config.yaml
encoder_arch: "quartznet"
model: "contrastive audio-text model"
dataset: "two synthetic voices taking turns or overlapping, over music, noise or silence"
train_examples: 26041
gain_aug_db: 6
n_mels: 64
hop_length: 160
input: "log_mel"
spec_augment: false
win_length: 512
tokenizer: "char"
vocab_size: 32
loss: "softmax"
embed_dim: 256
encoder_norm: "layernorm"
encoder_activation: "relu"
encoder_depths: [3, 4, 5, 3]
encoder_kernel_size: 11
encoder_stem: "single"
encoder_widths: [128, 128, 128, 128]
text_encoder_causal: false
text_encoder_width: 256
text_encoder_layers: 8
text_encoder_norm: "layernorm"
text_encoder_norm_position: "pre"
text_encoder_activation: "gelu"
text_encoder_mlp_ratio: 2
text_encoder_head_dim: 32
text_encoder_fused_qkv: false
text_encoder_bias: "all"
text_encoder_qk_norm: false
text_encoder_layer_scale_init: 0.1
text_encoder_parallel_block: true
text_encoder_inner_norm: false
text_encoder_positions: "rope"
init: "trunc_normal_002"
residual_init: "zero_last"
optimizer: "muon"
muon_scale: "original"
learning_rate: 0.025
momentum: 0.95
nesterov: true
orthogonalizer: "polar_express"
adamw_lr_other_params: 0.00079
max_grad_norm: 3.0
max_steps: 15200
batch_size: 256
epochs: 149.4
lr_schedule: "cosine"
final_lr_fraction: 0
warmup_steps: 300
weight_decay: 0.006
adamw_weight_decay_other_params: 0
Rows from block 4 of the text encoder of a small contrastive audio-text model, named by matrix and row number. Rows with one number belong to one neuron. Each number is 500 + 25 x the weight over its row's rms, rounded and kept within 0 to 999. All counts start at 0. Numbers have three digits each.
After each neuron's rows are labels from the 100 texts, of 14848, where the neuron reaches its highest value: "tokens" is the input token at the peak. Only what is clearly more common there than usual is listed. The data: two synthetic voices taking turns or overlapping, over music, noise or silence. In brackets: how many of the 100, against the usual share in percent.
# fc1: MLP up (text_encoder.blocks.4.mlp.fc1.weight, 512x256), inputs 128-255
# fc2: MLP down (text_encoder.blocks.4.mlp.fc2.weight, 256x512, transposed), outputs 128-255

fc1.22:508517454505471487454497530498496511497481499474484452548483528500538511475499534478512480464492555541514520515464541464500526550500468554531541483467492542499531492482501488501531526524481533478478524510493519521497518506470445463543481477458527489499506517525471511513509489482434481487507521516516473506479468521466528502513555497489504520483519488484484513503518521477522509470488
fc2.22:483481508508466536511492456502472500499503467456483476493507491468490511494520479509509504478501461486480492490495471569490531511459467456472448492500502509508525536461508482491529489467514519509516516474502502488496513505540542517509502462559495504493477463482484502496472465474527473482484485524505526466476477510534519498513481463499488539508486528453489487517483542512482491490479
tokens: "g" (97 vs 2)

fc1.432:502482484487480514503523496479477508485502501480523518495488540488523479486525479509493560498469472474515510529505439511517502526467484568519519476506511486451557501531513476475520514531496522507477455491458498467500495482470510499510519518494520449500490502488540479521510484518513480507518557453541529537491496502537519473507489494494507491506541493508521481470531515506490490476544
fc2.432:507486481492519482491490532509492486476492481513495475558477494487531445527479506514536490475508525538507515543492482503522478487502501449523529493490524505514523507539532471563499550517536522523485497500502491494535474491496492493487532483551449472496529497540535480481474523501524499502495530530451562526499553529487498502512520519511517476525529504489509501512500490478468532467470
tokens: "t" (60 vs 5.1); "f" (40 vs 1.3)

fc1.136:481487480536469488494479443493531501532477499523503519527486504516503521532520509495489539498482444503537488467497471487517527477485520493464491477458482470495484472477490497498498528551425494519510517489524471487553471468470448532516454501485488498471511511485533504513488517552522458497533457574515510526475533497416483477528464518493519533473567487515495491513510465522545488527476
fc2.136:515472516511453465548558511467498455485535508477521498528487524524513474466472507506510515535478515452476520491516471518486484505477467486481508486472513491512532554461504518474463464470554544493510478537519487496476475486543509538570513500512479519518464467526445506488526489479464497505482514469528497477467487486498504485500442468500500502474509538493518476526533483489466501507487
tokens: "d" (52 vs 3.5)

fc1.264:548491526473471474508499440550487512503477479447500445508496483470517531544524476491479512527494490488523454482473503500482480504487508493511451479507478481522467520487515489510519529514484486530505492520440508505521518478457517504503492495462462515460472460482490491499463506484498465470471475483531464484492496504505475501485522455469526527534506460484549502491511506501492522506492
fc2.264:494482523513498538475460507480515535504501474524537516492514510484502475484496525510497515502512512510506459470516498476493503521524467462516547496490479486485547519516509529509471517501482501450502506483536473505503439482527448524495486505490500500490501528527528478460518488493525500528557501510505490469498472482506501493537477509527488500474529516530520499530521505546538506491512
tokens: "d" (100 vs 3.5)

fc1.221:505532466466523478501494503515478498480540528490495475478475523502470509513500518474494527517527514449499494517476551496489508532526483508455486488515472532520485535521497498473479466481531519454480481508525523510547512499523513487478485478474485527475522517513524498496495484509520498475536479518490528461521531460513516524509490501519427552547524490498511508487471465477456491492492
fc2.221:504525485536488504515495507540513507516498489483577540494522535509511453501510502501540494548486482499550517497486476509564470501531475464490537488496495493516484475527507505493499498499469506484545528537504501495526515511456470481556504510528479480524450509471491469454491495528490490471511481488505472485537533458492524484477526468516488478506517541499510487471526475524500492542478
tokens: "y" (93 vs 1.3)

fc1.122:447501446537492502529482495533490478524510518477495531461534504544530528480530511474507527498519494522543498509489499471497483465535487523532507436516484512466507517510528516520504522528472442511504526514509525470490520503472510518522516485481449505496498532491485484501515475492510472524489462516471463454516529527473424501502499531535523495494510488521499458524479480501539495514501
fc2.122:468504515463492526477509495489499524519507511471512527507526507512508494466447491482500487462527491497523534517465508519494480532515488457488526520489477493541571495467492509480527510503484457475526484489496498514521478497526517560497506532479468466473509468528496512472468469500518495546514499479456471456534478530454547530473493558506492468477520491498443511549462526476473443490484
tokens: "j" (100 vs 0.2)

fc1.109:450456503485539536496545493486535494512515495463488496503540485481484509522461474528501513486511478522509464507519512482504462545527498454513490462499497573521523439533516469519490508479477513531437489528489489523523472495486495518489506551488491485471480537521515482459529506501524526494476473468494510530505518493540469497504499504486493497527513519503475562515479515508508518484483
fc2.109:476510497509516516503501479461527505449502487544456494541513537475488512486545516464506494478527553498532513457527525518469522542483473516507465514472499483448491510534478466481524511469466468494506554520472502469539517481481466490515473503455516489515526519504538534494520475509529517541450497510482488510489493469523508511469534500476448515508490515478551501502548525507500478472503
tokens: "y" (94 vs 1.3)

fc1.362:510508486498472479443519492508517473477510511512497506508521498501473485532527514489519484490509503506516521485479525479537536482512495488521505463481514484485500486512500514503458515574490479508523500460495514425478528549517516526486470457522484490458520502529511482504549444510497481529507501508465462453522524458501482532475506534512493459526494522521484457507468484503523472502503
fc2.362:504491497492501513507478484517523511471509506481542514494479548500507493494495495529471503465478473460494476583473506516506475518488436521552501533528530519543498446488486493474529522479488484496507545496508518532528509519492499508551487523486490488485488550529530505503497452469513523514507516528487501521488455496530559505466478489461554524468502526434513481514462539440503493491476
tokens: "j" (100 vs 0.2)

fc1.385:513481500497505517557525518509488529486505518480502513462485503474485500439518480496518497488496532517505499494501442511502464465459486538526502498511474514490535486476539489487491518494492530482495486474492505437462534540448494490475465534541495487477460432524496487482488487496497525477487514477517488521522540532495511503461503487504427528533473528506495522560506465492483520472520
fc2.385:507499488535497535530490490485474479466528487484503498504472482509446478488482504501548520525523484502471499493494482518490472539486514535536513513568478546503522472466488502501530522529472466545500462509504467504501467513503534492531460521548512455485484492491500548527513508544513467517488461521524554521494483485486509487515526486476472501484489464513438522526501497479454523495460
tokens: "t" (91 vs 5.1)

fc1.190:517544497518550486490492479476494520522515508491496525474480499508522499538498477501559487522480461512497492554504512536536456496519498510502553470463468506510499493554509505539493518465530509532515471500561515489459466480528472503526493463506530524493538473443504490506525520507530501517475492468494491484464523504508513478497509522499465510489493526502494540494521517490428493428471
fc2.190:466447488493506510522526459475456501500520486506515484518487476548496503446489492482494481502443460475491464533507511489492477473494504496500493507511543476496499537525480540496517533504504485480517445523499508560505502480501506524499496540467504473453473533506500532524505537479502474491516463476504494519510458523509461553519516506534493465520505466474457491505482460470516496524510
tokens: "d" (72 vs 3.5); "e" (27 vs 9.8)

fc1.175:466511482492493501500474476514503510498516481489509491507503483525492480563485504469493466469474498489483519507518514507532521477520503477487486507454490496488522504483497527489518512517457455481426478510510538516504500518555515470505527509506497463507500482524532538552505511564528550469455482496507476522545491531489478500507528511487557494533497496542460515476505503487480487538530
fc2.175:513460489476533500543501484533509498521521455500521468558528500516535520461530469503495491481519472458515478506552492498522481512492521486488485514481494526520483489510576442507506489470478481501523515478524504499474496503547475468515481464535526485494474489471516513548520513440491490498525498505499480485509542509523466500478479471506452455514480504521476545569549501451511500500540
tokens: "n" (49 vs 4.1); "a" (45 vs 5.7)

fc1.87:517496466501484493507542478507485500498464494472508494500481514518491513472468477475475484485519518496510500504524505501488521562481525521458519474550519558528502518459480497472514453496545488491471498481503474544505529490518500466479480478466509506466511501485468488460498535463499476459504510506502496481529483557516467490526539498503477527505492493508484516506539522512499505536532
fc2.87:482513467476520516502500565477527500525536511481471484491462484472499514490510536493465489522525478496498520493481520520483500546532513514512507521452473519481534497516517507484491470498521494481497531493479471539482530490463494538522509483542465520517539492487457490492499503523465489465526499498502523514507523497469549515516462487531511555495467472543492450505501549537514489546472
tokens: "y" (88 vs 1.3)

fc1.366:502499478473495529490494519496487507485433493518523484522494492516496518504478509492521486483510484505484507514508486505545490467477521512487530523515483440531469469541485470510513499507464483456538566498532472517462476475514522478512490573478537461517540483509488488524479484520545504479496479457558507513514526518464491455457538509441519507472496517481467521489505560497484481489488
fc2.366:509502500483575540506504492465492473487529476548481484518512507506531507493520491483548525489508517519488515511469505454453475483482510500505518513532522482498530519553506495502485508522483479511451522533504543519503510495509474534498487457500518518458521486499506470517518478501441494514467491514499501543501497488565511500460521527560455520472528576488494464498521462536507495472503
tokens: "m" (97 vs 1.3)

fc1.503:498533484485496522517511473495456492490464532510473461482513513472453469471465504492544488502442505491524490497482519530480503528496531489530487479513549508505471502449501546467444539513504501474536504488474553517460505500487536487557497444504499470483483525475506519503470459522511553468459494468499511513482502499516524500544494526496492494486514531514494482499446495503519485471499
fc2.503:464532486551513525510499502502527541510490520476498502495512493492488463516503478501555472516526501480507491450499506470476484519474539513458485503519524486567481456457509532475530512485478516514485493504479523507495490520512503496461496507510490527549548484558514473476540508504510500532504498511523495508514510513517498455520449486475463525475521490475483504463503484485510493443498
tokens: "n" (100 vs 4.1)

fc1.211:458542491514464476490449513536538500535466454525515500538520562493443525480515504498511461479515504538483519486487492508477528474511509480527471517471493488539520555504526507478522509526504498560493524502501506513476452495521485484515471518485504514498518464514512471529519484472534531487498489526512470503494507503490526456520485558508474545504484476497499544509475538514453481540525
fc2.211:480431493490513462520548497481514537504497493505512522488516463505476469524535457481560507472511512488532462498484516488499479502474463492434499543521486516453516516464482491519510506526496494514523473492499478524555477504534511460497499491475513548506485519516490496489520485486471473485526469502470510495515477498505470558516508519473496483476464531482489444492523523500480520514501
tokens: "m" (84 vs 1.3); "-" (14 vs 2.5)

fc1.286:502485523501462499464507483453489472509458507516513483493488447518477518503506499497486514481539515510520522538503503515565539489542504481515470463514506469482519505508470466492430505488484485492520492483490493497482531542506508492467509526490539479494511538541489520488474516503531490515513490470503527505508475501499490471440539506463518467507465472449478485481462491481553470475516
fc2.286:528481510530564537512501445540508479495505522489502528558535527493468448486542475462459463481465481499542480479447487453464492525460498518475462474490499525499512501496517501502486486553514480519483497486500528520497496509501467470483474553501537513489499529469508491500488470544482501527527514535533501532490504522513479531440504493476499483447492478495496480503481510521494477519514
tokens: "m" (57 vs 1.3); "c" (21 vs 2.2); "b" (14 vs 1.8); "d" (8 vs 3.5)

fc1.360:470459517486500493497508470519473530508494493502537513427511492510479465532489471497576494514478515517435492510503524489515473518488487496495532500526465505493523500521477470489496490511504535504595497540510507513449528513540515486486478541508508528511480508488488491485509518507483500453456476467507509466505509536500487510514538451499493488519520492525507526485495477499493522519480
fc2.360:487497486459518483519460503492533449538511496437485507507520481508478476479501515495481487511486459511482482537469460478496525530518465521492474518473457528537494485507484503528533488506478517530491483498529480526512471490506549530477486485495506503541470482510433494508449524473539560518471483487502497499479479543518505459484502477500537502488505502512457521522548498476521527489523
tokens: "d" (95 vs 3.5)

fc1.62:479522494500499504451502526483461507512485506530504481490509498529453501552488507499523478476509492499537476484497497487517448503501514513481520495480455478520487531527475483534466477502500478468520458537484526484560510492523504515521467515489518517417540495511539499536493511548479530536517472519527508488516472471478490523541490493495498482492478503461516546461518491511507468452511
fc2.62:527482510507515507519493519510507491512542517462526488488499522462497548495463539498518503503502494455500518459484508488468547525523437493552496500457489483442479509462545540483509496509519484490503493512517478537501480515514492468488511506486493477503502494497484494505519504490508478489488528516527553504513534522523506506499499539482503509479452511526482437483519498494473510494462
tokens: "u" (87 vs 2); "o" (13 vs 6.2)

fc1.76:519535520487455508509458484509515500477464488514520427494519494499505487507503511488485473524515487504530434513538501491505541489487517481501491489506526495533512541480517419490555511514521504486517499519500533471498502506552525509490472494481500477516536514482604522509485499475507486474480515481502502463527478502506489430487499520508507476473477509488490519514531502476551472485516
fc2.76:500545461506541494525485500521500514464542518523499455543516523541511487498504488492520532507503495516477502463497505468464465519470473530469525539485512480463486503525515518470502503496449457559467501526495498545522510526513499521518541559479494496505533496449460507480493446515504470532459495512507541499482496511505504500472533509475495474504474508491492475491492514491451487504499
tokens: "g" (100 vs 2)

fc1.231:513497501499552524508504557503511494446517509466508523549491571506461535506514467505474489524501446505488547540510482512558489462494507478527492491460488499446463499467505528478486479511484458492509499473537496479490463521494472527499490499483500510457499509526502476557469527466528482518499533517499479501539490493497503490518456519494496483511474449481480488480527527472509504463495
fc2.231:459464507457502522509511498516461536512493466514526474495482502500465499510471523489463540509476496494481522507512472546444502532506508488506504492523499499483515496515489472485519492479519527483524542537490512536542541492522502513507512557482523480533480432522500496488459480486489502461484524510485509504465445514435471509533473509481540505540460491495511518508489499505516488477470
tokens: "a" (100 vs 5.7)

fc1.288:481466471540501529487512519509469489497499547480495518510476429535485523503536468517515502498464458490492500515493485507535489530550491545496515516516496543485494471539488506527520508522527529493529488504489505498515462520501554501511447516468471519477486517496552473498499527545495481486513489498451491530535484519540491530527463447487497506507489474443478474476500438434469476497482
fc2.288:479532480489506489478478494530476570528484484517449503516508523519510488501471524515539497524520513506481510492534489457483529503495500477480528465468482508511493509479530520472522469513482531509516506468487478555463498484472514523538533478488551507473496518502505494489467501498520511514523513513524492483489478478527516497522558529516497513546509487443495486500462545547503504454526
tokens: "a" (100 vs 5.7)

fc1.399:489500512494508488502492499502510508512480513522484459459514434499503421489470521476487548466456500512538483512525479533488457522479534496504527501517500519493478491442493531536551483506500455520502516477469525515482537484503520531501495552462496486491484540536462505529485507522509501506487473534467474485540491497500474503551479475461485516508504481502513457485502485547517469544503
fc2.399:515484507519464501496519490477463445488515507490476479503479524483476511504469483497461504498466463473495486520503507492445489465485463507528539487474479509513495518552465515483534494504507464478552509508487470463457526502500489472551461474492532512474528485481552491504524472524481512510510484532462524512484506539488507486481505531494518551465516489474514471546485520462482536484531
tokens: "j" (43 vs 0.2); "c" (34 vs 2.2); "s" (9 vs 4.3); "g" (7 vs 2)

fc1.289:514525547465503507483492513494490496510562450466506529524501444477503505458506509496468508476500505534498562458473519493501510530507508504475501472521532529522534539474479479500515499522496522491505473501494486522437456486504498475476484437470471529514484512518509518512541542476521489471480501471469534491487520446479506551450510473503484511475500504540489511549491484513487519521500
fc2.289:495522496502476469497520516471518504461451537496500510547479505540522466483470493533463501509510493485497527502510460490500464490559508500519503488458519532502478503491491498528490525504481485548495510475507512531536520500441488498542498530535515533473484493478472528529489502520532481476510499489508445475504454527505512516495524504500525489515532482514527519478512503464541538511545
tokens: "a" (72 vs 5.7); "r" (28 vs 5.5)

fc1.419:482526467525501498537518506539456471484469496514458488512506556494515469509453486569495492516487514468475515500539510523530522461471552495471520529483513493471468553505449463486481443505539500518467487513530533495498510478504515525481541505516533499489492478534523513500494503461461482486548521510492484465480501501465478505503511482450519498506517514481487516426547500504502509538542
fc2.419:497520482503468480505460470514483540493507519529545482520477501540519506521511517483519483511432498492509489506488483516461507460531455499526524496509499492492520500562501500493505521524509532481521471464500477487533490527504510499475480489448525471489518481502467468502526554458522537473484524494531531499502515522456496475507489551500482491508448527527480506546446521503498481480509
tokens: "a" (100 vs 5.7)

fc1.226:529481520461509513479514483512531511488477495524506508511461536499526484466462519520512509522519500446480540532470481521505469496510515549524511498519515486507522515499495467492512526484467471485524449506514505504513518485470520484472475499533503484501458507540542505478508498523539459490526526475513513525491521521467499505492500471501517506508499585487478495506505503474480524481469
fc2.226:530449517502512469492490445517494477524539469510521510533521510509484495472464534534509492488502495501483514488459533572521484530496467505515519505494537503457530525526510496497529533505511457480478516497499510498533480489501522479466553461523495477515486528497501452536535472493478449557527483525524508538487526499485492512506484490513487543518528523538498531499487499520490500458517
tokens: "t" (100 vs 5.1)

fc1.430:507500480452462473511528491490547499467527472437537465518540503493531526447548496511492502492509513505545533491481474516503448484523510530466547519541501505451484483506464490486497493469427485494478456472486451493502504502463508544509468513475485499526509497501506477508486515505493521467523462492524475468493467504503531501527432497507537518453518447510516483519471526523542515504508
fc2.430:473543510477520513509474515505445522530480457477491516493460479495491562502512466509476524528500532486456496483536483470502467494494478518487510534475511491505527504483462493511472469480528497505492529490493533462489544518488479466485540510468457466506497507483568483508553460504452518535505519557506506532524522474474481509485523472507476481499527477493513469489520525500490469530459
tokens: "a" (68 vs 5.7); "w" (32 vs 2.2)

fc1.160:505506471527508450548491497524528482492489504468457485523511500481500474509537498542504491495498483452471557508520514520428478527504502501492470441493489534472474473517527454466522505540480492517475508539534485549504492465493502523524527510491551517493521470480519558511474558505471546527486512484493510528512551489547519502497503504485508467493476516530483500462506510476490491511493
fc2.160:481487537516505547482492572529476501485475489530471490469484450486528539514530506466512528466532475512462459501515519494509551517541492510505508567495470460556496532537497517525479550458490465483502479498489480526471529486513469482489513552487470498518514514459504514539533478480528519521448526521508495486468556502507517523496505501495522472514487482486485541471500467482516495525493
tokens: "h" (94 vs 4.4)

fc1.240:505486492482502515491534499537525472529457536501511478501497466484530446535516477448477522537513503524458492553503497561506545553519504512491486499482527497500484495519508499468509486467488480498526482480505518540511475505495523444512456533516513514504470520542532509491553515516548489483489496494501502516533506509470486494472475548511494522495486490499513528492461532467521500513517
fc2.240:508468476445495495493464467545506529508459475529505496471484496478437530496518538479498520473495508534525504485521465502531532516503521501517476501512512483498512445503494515508497476460494456475461499477507483491499487495518479531559553507489499490523520483488472507432458532494482493482511510495510506502481491496446532514490475512498499527529520476474490509512530525505495534463466
tokens: "y" (99 vs 1.3)

fc1.201:489504468490503525515505464537524502474477514498508477505503490503468463464485495510532525512537467464488482494520500508476521522479529496517530514499501488537519486535489525541508525525475516472488510517479553492477501526577503493492495476456517528523512513493442442545473487525495510496445538518530487507516461512437524518510449559500453528512456496518481519533523527542470482516522
fc2.201:481473466531538494474504541500530485545478520537486501494501485477507478499531522463533547493559530481475482502508449516516502519460512500433504523491498491520508516480490476527512503486557525485440517520490480498490528511504519463520495490482461507461568497510491451476466494468451543542498501484545534506495500476517530524518489494482513519528455523499505481480528488514547511493511
tokens: "m" (57 vs 1.3); "n" (26 vs 4.1); "t" (11 vs 5.1)

fc1.305:521503486510495528501489492480468559497478499465491495504476514471545543495483484530455485496476527559490514511500501504503512511517498473521496516511496480478530499505524501494572515511463502531461494533534505460486494543479518562520518522455496510484495445505488470458526512478475522492480522506499533456504487488481524543473498510489502472533488551560491495502509496472495494501503
fc2.305:484516476496487536436521544517517487500503504515449502501471469533510475525495510477496494492487513525496475504497541500508498486524500514452538464532488449489473483471490484506437514484505500494478542489488522529483539470508515542547527508513538495523491506513516509554499512524491527465512521449500517535544461482491528500520484499503492495512498533517558522487490525529488517484517
tokens: "m" (57 vs 1.3); "n" (26 vs 4.1); "a" (14 vs 5.7)

fc1.479:511514477497476483508498506524501461500516542468480509510515496456516447540492486517510466545545527440525471533498532479497497486486467538469516504493495487476514503511479474447532490490527516506557503477489461488488509482468512489494507482453540532444500468513550519525525496494493531503515486508489549471502488505566507468531505514520490543533497489505502507513519516506490517535475
fc2.479:509488497489498438504520511533456511539493483468497520480533518513526533468471472453446481548469508528508543504532469510479537503497552482492495539488478570497498492487496521496456528475492469495457456482500500497515502464497481476541490463489480515490539514491482518535482519494541501519534488533510509455493493438481491510506488514519486467488509493471472525483521547532487518476469
tokens: "a" (43 vs 5.7)

fc1.177:491498484513505506472491444487481505530489449448512534461528503495496476506489490520476533484496561451480503488512482499498508483476525539552508509494474493550488494521468516517486505500502518474478475489509497548490519525495518532524499456447513541513488467494514493508477530482491481514518488516476492476458475547504490506520524512544461514504490516505481497509493477506473507477490
fc2.177:542527521487470497533546540522525494505504513474527450489541490500525492501509475505480498521493447516513457518501508559502509436495470493493497469479537500521515497505501491506468498505545511534494492492497534445536451475458516500468503503568528471503490492457514508491465515496473500493490467444508530501495499460508485520492463521495487506475497504494458499483499492533517471476494
tokens: "a" (100 vs 5.7)

fc1.458:460489530469509469564475481480486510486509473518492501528450472449488470446484511448502519482516540515528528519504535472503487479501503535524541501494504503501502523466502486503501512507526511457468455520523482451504561515514549476531488475470527523492481481553492507483508517502520463509514505534500494516488502502482527479540509477513494470491477513519550478479467497499481547455447
fc2.458:501504479519491542454484501463537500472478491499525478516489507487529505468495441536463549526497468449515544470492463500522493522489409501530467463499530472498514543480469532492453533523553482494539466512491517478507465506512494519478456435548508521477506479497461493508499490531520484498510511511493490501528515513506468462504488458452506527507529498519502538490514531473525486468495
tokens: "t" (51 vs 5.1); "a" (34 vs 5.7); "c" (9 vs 2.2)

fc1.70:524487475473523554501477498508544486505500501504490478452481523481496546505529515509517482533516474502484529475468489477498481496476504494489533437482482481465482496512538536466477512511503551528473489534545497504501528480520503505509460511485497538458495517535480541536518485479501485439489503509518475496519542504497505480492555506516475493484541530513528501508537516513452499523476
fc2.70:515512514508508511494469531467527540519488484526520465563541482561453484556514488478505501491482546521486533542483455505466505493505486501463545479519496510472501543548512516450512490489516512519511519530506471511493500492497507450516549517490523496518507497464520466485523512594520530511534515524479517436475499531516495493485469471476511507485505497430541505490455493464501475478473
tokens: "d" (69 vs 3.5); "p" (22 vs 1.9)

fc1.300:493504465464533479530526517464482473467489514473515522543495521551529506518513526515536478488483536483511479482510460455518457507492512510493491459507498525519487496482503510495481531525466535488533487471443495468523491506478508492504545483521539476530490559504523507487463505526494522512466441486488477500515531491514492500489477501492457467486494480513462451520488493486488486498505
fc2.300:538503497510493479478520478538515535490486485500473456472487465529524508530516489475439498549472525518493489490482489495521517495501554490490435498480461537495468465468499538468509462450521474465502496534508450497502499513516492500494476495479521538517547475482489490466492504489506498481505509521484542522497505509461537525503539513461502510529520559487498470481489562528518508498516
tokens: "l" (100 vs 4.4)

fc1.352:506482465541518535483486514496493497516520477466516526487494526523469532468464503454500447441511519492529525455504510507475477551488531541499522501510495516485496518482509515520482475538487516455464483458518478518474517510486540428530450483508472519521506489469512495478520471551482523455513513485498475466515494505477513516484519489501499482504498502553495488503502537504526520480504
fc2.352:492512501480512486479498508452511502486482516498478540520487491479531498470472530510466505565487490453498554452530478472470497510542458463532493544524460517509501501446527470501504476513501467525536511491515501502514541525440489520494516513505491554504515492483465510499490475533504495469509463511503532481489549513513538476515534498522493488524529485500497537480524526511501501525486
tokens: "n" (65 vs 4.1); "a" (24 vs 5.7); "y" (9 vs 1.3)

fc1.135:485515535532511476509493479476511508489514538485507518494471517526462537531488487517501518519516541530503452453483501485498516494523532511482478500487536511503505477493510459494527489489526495516492465468481497527447502521493485535451514495551512479554517545483494513524474491457518509483523464495529498511508479529488477496500515508483540515547490498499488464496485501487441480508485
fc2.135:528496523530464476496517535499477539500501520519483512496442524532502520484531479504499566519486528460553524474492471493527498520537483487512507507544465515491501546482493528527510523489522497506467503517473513501472503510493535493526520481484503462522469502519497498501500487509450445485503550515482463473484465475509524482508501527485504484496511474465489484503466491515505537507477
tokens: "u" (100 vs 2)

fc1.369:537461479441495501497483511472521516479509514484536485497521454488456493489489532475501496465519469518454528489520504501462495490504485500473523495495510547500478507511493498511498508489560509452540512500510462502554455514470525470502498483506524491502513503486515519459511499450511477555488496520478505495482480490478509495493510463520477501466523529455466455465462505492464477522501
fc2.369:450523505547467498520493517509490439560479498463489489520532549499517476501513489493492489520499488458534506445508499495503535465528523472559479545526489501540492484488523492517471520497476520504454500556493533507531538461509515462510464508482496531503498511515474529534465514524506550505498505474510490490503523530525507510475496534472503461527465461491505475485524490512551493479526
tokens: "h" (100 vs 4.4)

fc1.13:481498481523479541474507492487538503488441481540486462489546524536484491504514530485477544494502475499437492487516499502530518521468453526501509491507500451523526444490523517506462507543474482518503512459564474450515539511499515499516501469483516480495500522479515518508477492508557490450537492466497507497478450493529497476534510501469472553500505501488461490529509497508528504525505
fc2.13:485499483509551486517465484502466481535468488504491496536482507514538522493492513481499536500481510485489478495516519481516480507478502528492491479478480540491483489487510513507516536507532510468489495499487514515502548470501519542546537529475481543464467497488512460496456473562495552514496539522495480503510452488522517457471471474483491463486516483475474518518501519500482499526487
tokens: "j" (100 vs 0.2)

fc1.383:507550518515509508491497501538490504518525523479560540488507475430478493515471482483483489460468525497477528509499473492480474483533513502514512482471538540528485548461490537472522509528490473471507473488489521523535501509501511545484486462497512518539505491490507491520461518463524460491538500496534503499522486467486512488559487513519513464495443496477475511548474492500464526499478
fc2.383:518521550487510495490492477436511485521507473470564502468473544511517492470476542508494484521553529526495546466487476534528486522470505467437512522478481523531473515564561518490543475474494507521506540487480488491516501500537486497492492525491492474502556521457527507516502443503556504512491440462527516508501512506487481471511532491516539526471534459550496474525498510480531489493523
tokens: "g" (71 vs 2); "c" (29 vs 2.2)

fc1.1:488475526484530518517546516479465492476440510533542461497508494496500507489517526506488536525448478511539511515514511488482500524495501485521482486528511472473515468470535509469459470517500500497497551454523470541493512518517546499491482503455519516491516538512508448477512468465499486523519440505520512468535506483502511539524518493508478469512546487480477483503488555477506475487510
fc2.1:504497494494488498489471503494488496529507486500484515496516484550490464495540518532510499499492581522482495483530463512523486523555496460469442461508545503530469492535509487478491473497514496502484486481498512512499499485529484491464494464543542468486474484490511521467510538494497522496498488453490454491568516472478460504466513496505501551504492496499505464502524483495509500489479
tokens: "l" (98 vs 4.4)

fc1.106:508537477496479489493490475517525504531531486497512469504525517488526491529510512538529514508532481514467508523525510439496519480466492563531499477498507445517534488513520460524537467513482467488555493502484483473499459548509508499514520517538482473499514528501530526474497537475443535453485502471528521488508508548498486518487488496499533475484501493502523509479508542506489452505502
fc2.106:528506536512490514511512515507494504504438467480514513454462527502470487475500506482484493485497501515450507470492527456475516513510502500491515516478466480495526497477484499476483490468497470524488465489466476539487494522513502515509517525486450514483468532554512479516509464509546524522509507451495518523532465493483520472549511495507535521506521480508480515546488487482515510444503
tokens: "j" (62 vs 0.2); "g" (38 vs 2)

fc1.56:516536495510473491464495516557486514460486509507550529499509546521483515575528480514518524485535497498496508520487486551531486482502489495531474543504483551545483514460498476491488502496509499497404527438486480502531499506512514501504543521501520524520484471490554524519510528490490490458518497482488560448523527460520507486513474446466512531457492501509477499499502477502507487480481
fc2.56:521478529519489526542491517483461512509493518498486476504516479487535482438486525485479499529516493518487497494447495516487511507481447507483526498511514515456512510521522516497544498509528513510518512550482498478485495501490485500529514535516458510457569484494496476500490472521481491563490503471504463454496481469483537539498546538522506503534542484536526523474485499495559490525484
tokens: "d" (60 vs 3.5); "l" (21 vs 4.4)

fc1.315:490485483487510506470484485484506433506555475488498490533498457483498480502475454494444442507473527477508516492518514545517507512488507474508495515546490502474511502536525507483527497512500468439464508515502489502526513481467483489513465496502467499487552493447494505486481510501532495522490520519493559476504526482542529485487507505511467544513496469499460490523504471498464534491511
fc2.315:501512497497468494496532486533511476511477491501501522518509521489518516520480448427517497476505481555454494504477512428524508480504514551517501509493556537514538483515465475505527475553524522474487522501465519477513498475489513536515475526504508498543469497513493498479520495507503501530550465507511512521492500516506439459497478504475511487468442530513479492497515501504545503515445
tokens: "d" (96 vs 3.5)